config = dict(
    train_examples=39062,
    tokenizer='char',
    stem='single',
    beta1=0.9,
    shampoo_beta=0.99,
    max_precond_dim=1024,
    steps=6500,
)
Rows from block 8 of a small CTC audio transcriber, named by matrix and row number. Each number is 128 + 24 x the weight over its row's rms, rounded and kept within 0 to 255. All counts start at 0. Numbers have three digits each. After the name is the row's rms in percent of the matrix's.
Before each channel's rows are labels from the 100 clips, of 14848, where the channel reaches its highest value: "strongest on" is what is common among them. Only what is clearly more common there than usual is listed. The data: telephone keypad tones over noise or synthetic speech.
# c30: last pointwise conv (model.blocks.8.c3.0.weight, 128x128x1), inputs 0-127

strongest on: reverberation; number of keys: 1; number of keys: 2
c30.34 109:134130129138119121097104156097148144111149107112126119136115114163133113150092104151140115116126112116150134093159108109133094127123131112126101148115136115142119133120143089133119120119109154125139126083110105121148104131132091104103135148106109116086136123121131124126100124130101122166125120174142128090132173124125167197131117122099106180091201137069048136144104118135064108152115

strongest on: reverberation; number of keys: 7; number of keys: 6
c30.102 105:084141087092147134138123133122121119121112145101092122121133078103101117102100133108140139126090125123111111107160134145129148101146127142094124131166180133107135106141112093131134121129112146135129111122118110127122135108102098127091096125143154114185102107108129131126104108128151106135146133109100149091126100111091165152118117112162138157129108082118145150133130142119081253125120

strongest on: reverberation
c30.101 111:141115120131142171134152087134125150128148119143135126118126170111127140118140113155133131153120112174113107133138152146112128083097118078069126105176088092124103093112126098144121109116111127113143123131167093184120106145122103128105099110082084127089155070141158129150102112152098133122131164141172123126100144121145098126137119133095131130140097162132110133181172117131143112156162

strongest on: reverberation; number of keys: 1; number of keys: 3
c30.82 110:092131121150112123123113116137098115130126125084110125134118144088157130099130165076134161145186159141137118108144136142150125149097117098169105126156139139116117133168151144085088081135101109147139113133135127111173114119115123129117141122128151127121142139139116197123139127166145111122142125149135124102102188153163149201132064120167129126132131173131170102118143110155147130138131

strongest on: number of keys: 9; key "0"; key "1"
c30.16 093:095131120097087175123098141156145150106146133140151132156135116150167122126117139137107118142130105114130133113115132130098146109092108123133132104140137096124105094144121125107144117076119119179122099122107108119117102127103130133135123066089141172128179097111192120115118141149064158135111134109107155144067094129126096168097127106128136156165098130136138170138132145097160122164120

strongest on: reverberation; number of keys: 3
c30.120 091:152115111132128106181166123145165127139133134110128128108147078157098152127103141161107154162135139100133161108125094169084137132147130098105127205084162114090123144110077122107113139128115108115132154123125108106125074128093111104096131139117104078120127107171103084118160133122095159146126126151141112105138155118135144154143141103121141133094135157169121117135131114178148125139145

strongest on: reverberation; number of keys: 3
c30.110 108:132098135139123133122128134162113147115121114123106143089135143133127116124115132148125119152127129144129078141117132116134143148111129117124123112129114125155154101126124104105143089095136169162106161114099103134122061083120167143090143135143112111151127120145146142091116122135130137169152089142160115116132168194143098161133098111194164129125095087158197136106143111187105164131111

strongest on: reverberation; number of keys: 5; number of keys: 4
c30.6 103:170123096168118135114116169123111128100127092098109132104137126105201105119112134141106108126102091129103132146164112119106127145109112136103155120084119132119088143132141122143127127124105135092136114113107132163149115195123100154135081146114121139180131141145082099146102144109111108115116138128136096205095140133137177102131111088117125160117125141133126093139130106116081134118087

strongest on: reverberation; last key: 6
c30.91 108:126125105116144176138159117099131136150133144115147118116121103112172154114134127162147114162135082079138112150189113106105123093110135146150156152131111130134139097135104138095133096085128106171144131126148109145143091112145097132102098123111095124134121084134133108087110101140109179123144135109197077112170118133092135133130089104109141143135136148151113080131141085138147122141158

strongest on: number of keys: 9; key "D"
c30.9 085:133090128109119116109110155114095127109088131135098111125067119106131140091084102109117136129151164131146146136120124145123130132121102151148128093104092158108109170161094138131130117143101110097147139120151132125083112109136137129119135156149136087110148112091110126122147145121101094163099060141132177115083131156129097115092146121136131137168117129087116107153158190117146152185134

strongest on: reverberation
c30.4 093:145134103136119120127148104148149147149129081133129126112127119142103107091107123102102091145113119140151149119163117100128118152118095089167138167106092132152126094143100107132111147128135123178126113113130081113107120072103088126139108113165116062155131119132108102086129139134097103102148070123164088100112140107107107163115092145149157123105142139173148111129132110174135091136111

strongest on: reverberation; number of keys: 1; number of keys: 3
c30.42 104:143118131114132106160105097074122130119146098104084124155101161117138151145129137140105097119130117124099097141116105103143115133132134105114069150133101131112133130158142098149098124150127176146131100077123104107133134126118106112135164134129086124128141111113133147115158127135112195147100130192147169117151169156145104197088120117140151142125138104078132129114165121147099110154144

strongest on: reverberation; key "B"; first key: B
c30.29 115:106094114137102133134142156096130120108145118118183124155162144123121132107119154155104135134123112123117147133143153138107130090082138115107092155196111142134126140127145149123110139114165120139117162124119123117087090099164114114156160127127162143133152108126103149134140144150143129120099172130120172106194083087188112162134161103127131120167113156133143103097116097111167098102157

strongest on: reverberation; number of keys: 1; number of keys: 3
c30.90 109:127138137093147135134124123128091094115095131116147112077113151111076127115122145150141143159143110086123112115167142121113117113051176176122130102145140088131146117104078168093138096149103110122164157161156143140135118123125097170122141152124128094130134116156130120112127138093127122100122094133165094128119143154139124180127124125142123126157093133157138064115156082146119117139123

strongest on: reverberation; last key: #
c30.49 106:133098141131127079156142124096132153105137129137149135109146142122146159093143114114130128137105113184137151142078143127106107164127191145124092138128145127140183106116118113127119138101146138136157144134129133123156122131154107123099143209128084107112109104115123135119094136124137147063096111153109090081163143135150120143086161126123154087089108106169085127122124116124106121138147

strongest on: reverberation; number of keys: 4
c30.89 094:098111142152145125116124132169164161147159070142135144118137112126129149106133106150109094112124128114132114112125126099129129171128081155098120152111112149133171122158095145107159105085142143091086124118092090121139125160117112155131117119148111122146125080125092090129089137104105141080102115150150141085117105116129122165144096116128157084094140139110148095130094082176106112102146

strongest on: number of keys: 9; key "8"
c30.64 098:121107122156093096141128158125087117091134135143121192109101101128166147159119170148125143117098114116124109139118135206126087113173113130093142123134117104142141105098146119140131123132107143133129114133136134130125144157128114108138086159079119146113091131129143132097147105120118131136157148129141186090142138140088123110190119124123101155157120087153126168143112172111130114155181